python train.py --arch="unet" --model="segmentation model" --dataset="simulated stained blood smears" --train_examples=195000 --image_size=64 --crop_scale_min=1 --horizontal_flip=false --color_jitter=0.2 --num_classes=5 --norm="batchnorm" --activation="relu" --pixel_unshuffle=2 --widths=[64, 128, 192, 256] --blocks_per_level=3 --block="basic" --dropout=0.1 --attention=false --upsampling="transposed_conv" --init="torch_default" --residual_init="zero_last" --optimizer="adamw" --lr=0.0016 --beta1=0.9 --beta2=0.98 --eps=1e-08 --steps=11300 --batch_size=128 --epochs=7.4 --lr_schedule="wsd_sqrt" --decay_fraction=0.2 --final_lr_fraction=0.1 --warmup_steps=2260 --weight_decay=0.3
Rows from block 6 of a small segmentation model, named by matrix and row number. Rows with one number belong to one channel. Each number is 128 + 24 x the weight over its row's rms, rounded and kept within 0 to 255. All counts start at 0. Numbers have three digits each.
After each channel's rows are labels from the 100 images, of 14976, where the channel reaches its highest value: "top examples" is what is common among them. Only what is clearly more common there than usual is listed. The data: simulated stained blood smears.
# convs0: first 3x3 conv (model.enc.2.0.convs.0.weight, 192x192x3x3, each kernel summed), inputs 64-127
# convs1: second 3x3 conv (model.enc.2.0.convs.1.weight, 192x192x3x3, transposed, each kernel summed), outputs 64-127

convs0.9:143109098120103131133078132112109102124117138118137113132144138128110125133122102066145109123133142091126138111126114120111131120076125120128109119119118123128112095120096134107133136119144146
convs1.9:126173168154125144159149130171149123152187140098109134126112159139130114131135145152129143137158115099162156157144140145163138127154142146116166132127163132134162133127156159128139122128135157
top examples: band-shaped nucleus

convs0.28:131079086141107126140107097090106082114105129071117119120129106088132113122127091111128127113110135112121125132107093113143097095144087125107123111114084099161149101118087129095111117102101111
convs1.28:130105111138120113122121077128140134156119114118100082152145116081122094105114159151137120124144095118107114147082121141170112107146133148121133119116126129109160134138125132122128121114127122
top examples: round nucleus

convs0.38:121126131122106111103135137125098123103124119121132117128113124134119169125072135116102134109097108157141106124113096147135064092147135119151136110106134117108114156114136059113110039082117121
convs1.38:147135166126146114122151134183098124164141143121123181145120146127119202125112088118156132122144193072130139072130089126109083110150116119133127149094103112153096096132127085115121085102137131
top examples: platelets

convs0.149:124126098126125118149133135129115103102123149111118086111113155106126044109139080098095124123122162099108136111124082109118109133116090072135136117104119118161128083119119128127119143112139127
convs1.149:124096089148113109140105077104136095110101090109122076119142125105105061132153137159147122120118064129097111177128151128166151151116150145125118123135153150121133150166111146116118179141131140
top examples: kidney-shaped nucleus; round nucleus

convs0.33:150076121111111092141142169094115089086112118093163138151141116150147199122118110072130144126108139152149111113089128143121128108136146142135147117150135136134113155132098061121138135114117129
convs1.33:099135183131125101131136125165115093113124146090148153098095120171126183135155105098143125143117176092151120070108099120099122112127119129109178159097136104146142086103109068123130143122133100
top examples: spiky cells

convs0.51:111135141129104111114114110133077125141133130111137113114103120144115108106068096147122129135134116148131110131113092118124082076133087096127124132085089099108115092087121149094096060077143120
convs1.51:145133138140151148137135148163158121119108117139107142124148138117141105140087173125122119122112129095118149149161188131132172127091171173164121140153158157168132163161171153137137096151150126
top examples: two lobes with orange grains

convs0.10:112113117147113114125143136101123111118120099102092108122103097052132072118139107122138155107136119072074140150135104129152114120115112107135145112127104140120139095148110152118100130104096126
convs1.10:136087106103132114112133131077128111084078101146122080120131100132126076142133118168128134123075079108094084162124148138153139128133148137132124137133120127123104151147078137131119131141126076
top examples: kidney-shaped nucleus

convs0.44:124112115151140121143149119105113131103115134093088112106117120091147067135135107115145144114121155094108143136138078118145089109122089081121128139142112111145127078139114134136096121101120144
convs1.44:115104099094131121127166130087123145094100140138142066105101110124140072144126106186124121111066063090138088161133125149156123120150139120120120132138119130100082138135122138102113126143117089
top examples: small spheres

convs0.184:108102110153119099138162136134090125091104118117094106115094117084132126130108117090110107108105141148091115107120072111125081095117105096118127135130107118145136100138105103105110103089137118
convs1.184:095105106108106124110119108098137085116076084103113114125142130129134106139143098161141116109096095080126078133154114181144109143155135122112124157127122117119110115175086105093114137146122117
top examples: crowded; spiky cells

convs0.132:098145131116110113112110103118088127128132137108125117104107103128122157113069117144111115133123120167152122131102099137124076078154076118106117114090077080101126098086123137108105059080129120
convs1.132:109144156134143141157128153173163119133121120130077162137146136110132145134117170132111128137131167105114152132150180153134168109104159182164125147140138149188142132149165138146142096135154119
top examples: two lobes with orange grains

convs0.189:123128130116113113113118133122094126103110129107117105126116118135116155138075134115124121116103096151140100108105097137128061090155132117140119112109129117109092152117151066126110039082116118
convs1.189:139121176127137117107148138182101112167135133121115201149144157134125198136125112129150140124147196091125139084134109148125115116139117131151154156109101119159112114139131097120123102116154148
top examples: platelets; two lobes with orange grains

convs0.79:141111120125121098135128141142078111136130127114138086110100163131105092125105073125129123124134120119120132114113103116130092099125096094118121152116107121139145083119067129105093102089142132
convs1.79:143111098133110144136103100102124097109092072134143067133139116122110089125126122137139098115151082136089128145141113147139108129116139128152125121149126123134142118158101120101088161119139130
top examples: spiky cells

convs0.159:133121132127117114119134140137102126107116131119127113133120129137124153135062144122124126125105110144142112111118086143135045093143126116141127120116131102121115158125144069111103026079122123
convs1.159:122131168137141126111143123175109116159128131120116191139147147125126198131111105126143120105141189092121135081142106150119081120169123141130131150107108116156101134139135095131118085110141151
top examples: platelets; teardrops; no large cell

convs0.31:129109122100105098079086111092086109097092134112141124109099118162112150115113116139141126128103090175141078153104110129139108110132121111134108133104122122106076144130113125107113105098097128
convs1.31:207143163141146136119163138169112154171183153138140172163131155129108159127130124103126144122143169120133147108112141110121134102118140114162168121134142147156141139132137125144120122123136133
top examples: kidney-shaped nucleus

convs0.156:144113088130131135131070125100123122130130133100142129143155163151137145127108124061146110106128161062126143091127117145107118115108146129151116150155149128144121145145099086132120110117165147
convs1.156:112164181155098111142119138184091088150192135095124158129123128135106163109131134118119179145179138124153154110110121115127120108138126144133169114133112109109163108114146125122132112103107138
top examples: round nucleus; kidney-shaped nucleus

convs0.96:127133127127113116121127125129103131108122131115118115125119125130127147138061143125114123128102114148143118125116081141137043091144124123141124122117129094126122153127141087115112023073124125
convs1.96:120136167134136132116136128177126110155135131129115184134133139126138185128115116126139120108153182084134145094158128148122101126167138151137125154109126122164094138135135105115120066111142140
top examples: platelets; no large cell

convs0.86:109146134130106099117112117131067135133134125108136116106093122145112119116083086138121135133132136159131125126109092118120081066133095092140125133085100116115117091096118149094100070065143116
convs1.86:163123144131133146138117145159144101115106117122111128127153136135139104125092169129135121113117121069130148155172174131132166132099168166169119147148171162160131149155166157130137103143152129
top examples: two lobes with orange grains

convs0.30:126138122119112116101107125127073132109108140111128104138110122125120149125064128108126125133114097155148120119098089137130062088154104117138117110106120109102106127111148097121103046078124139
convs1.30:128129183143147135144146148185133117154146126127128188142153148139142176133144130135148140136150186090134146113160148159138139126137153169150145155132138142180114133148138122147145111123164147
top examples: platelets

convs0.49:084099109129099112138078127125118094106091125127128111140142085126115100111139106092121111150125135099128102123110114100124127117067124109139095099109098123144091109116098155091112144107104130
convs1.49:189138173138123153128170139158148114189119119119119128132127156129144091150107175159167137121106106062131124171123154132163126121122144136152150147153133119150113149174148191132113098134133154
top examples: band-shaped nucleus

convs0.116:130134127131118115118124133137101133109121138115131117133117132137123150127053141115121125127108113156140127114110087145130049093144117124135128113114129095122120148120143077118107027082124133
convs1.116:112148176140134121114135130178108109156155135127125195131145142139129196131135108129141130113160185092127144095149112150128093117173135148133136154110124120151109132142128106135132084107146142
top examples: platelets; teardrops

convs0.111:095143106136114139136089097140109112120123126114138109121148131125101101115126105098115117136137170102124147144148134102131137123068112119120111106119112128154114095118126164104111130128145134
convs1.111:141120114149126142129121133153156123136114132137118085122120133113132049150125127170139128108128076098123148199142179134185166127110147127125128135153147130133128154158136203116117137143124151
top examples: crowded; no large cell

convs0.126:124123126106130110114129154104093133132133107134117111086097125111098111124130097145149122124128094191153147146098153118130128112092104124127132134127128136104117097134102147133106143104110127
convs1.126:161113135128154165155135158134143129136115136133116136128140125142140151114117141083157114135174147158095169081117119156093100102175122159148124126162127106150148116133133090108124112110145119
top examples: round nucleus

convs0.97:111127136143098128118105107133089119133138127124144115123128129145114129129103095136103096132153174135130138181129102115160102100096102089094125108101100112151112089105111170083079109105134126
convs1.97:157118099129151137112167139139134130100122147150138138093105119120135113122142108083156121086100107087145142132148154097097147142088137133134108118153111133137083102153123199124106161143120133
top examples: target cells

convs0.144:117098107119137091110090115085087111115116112101113114092107126136098130129116109150157116106122095154140122145100136128124113106125114116120127151130129130097098122132084159112102122092113133
convs1.144:214153166145148148129124144177137126171154127132124148175143145136117146145129151108136137152175151132099163110118151125116133103126134146179156131177143144156155134136151114146131130133149113
top examples: round nucleus

convs0.21:112113111133149150130138119094119133088118143097093146124128130092157074150140113104128128103089181087120136136157092130147100136114097108103118146154130104169108098149125117141086135120128146
convs1.21:132117083099121109124171125073124150094122160131152081100099122127150088147124103169130119124056081084143085155126131150154134127152158124119126124120130145107092141126112136096123107138131083
top examples: kidney-shaped nucleus

convs0.147:117132122124109118116111116122096130117127137111120115130123128126125148131060123133114112133121122150140124133114080146138048082145110115124121126101109089121133129112119110098106031064133125
convs1.147:125124161148155128124115129188154105147106109132111172133141144128130157133102147134131121113124160082127135119160163157129141123137162162156129143130136136160110130160163139133143069128143133
top examples: platelets

convs0.48:151138085140115101139079109110095113100160139133131144130125164131108158140100128092095106125139114139124177127116099140114103111097123143119134124128103111120161130123098105106122106100131141
convs1.48:140155119152129124107121100141114111134170136135166141080093133171119151109124103075173093057117154112170132100150109106095108134157123125112147151130139115151174102120134112105117122137122124
top examples: spiky cells; two lobes with orange grains

convs0.154:112118117128113124148133123091112115134121134115084111091119111097133138129121106145146087120131115171146119152089135125130113114105068134085094155133077087117127086124112160129103126107120119
convs1.154:132101149139129109183160167138123122134115129132125144136140128150171161097112141070141161165158171119117134070132122149079132124133121159131161147158112125143148098121129090098127124136130117
top examples: band-shaped nucleus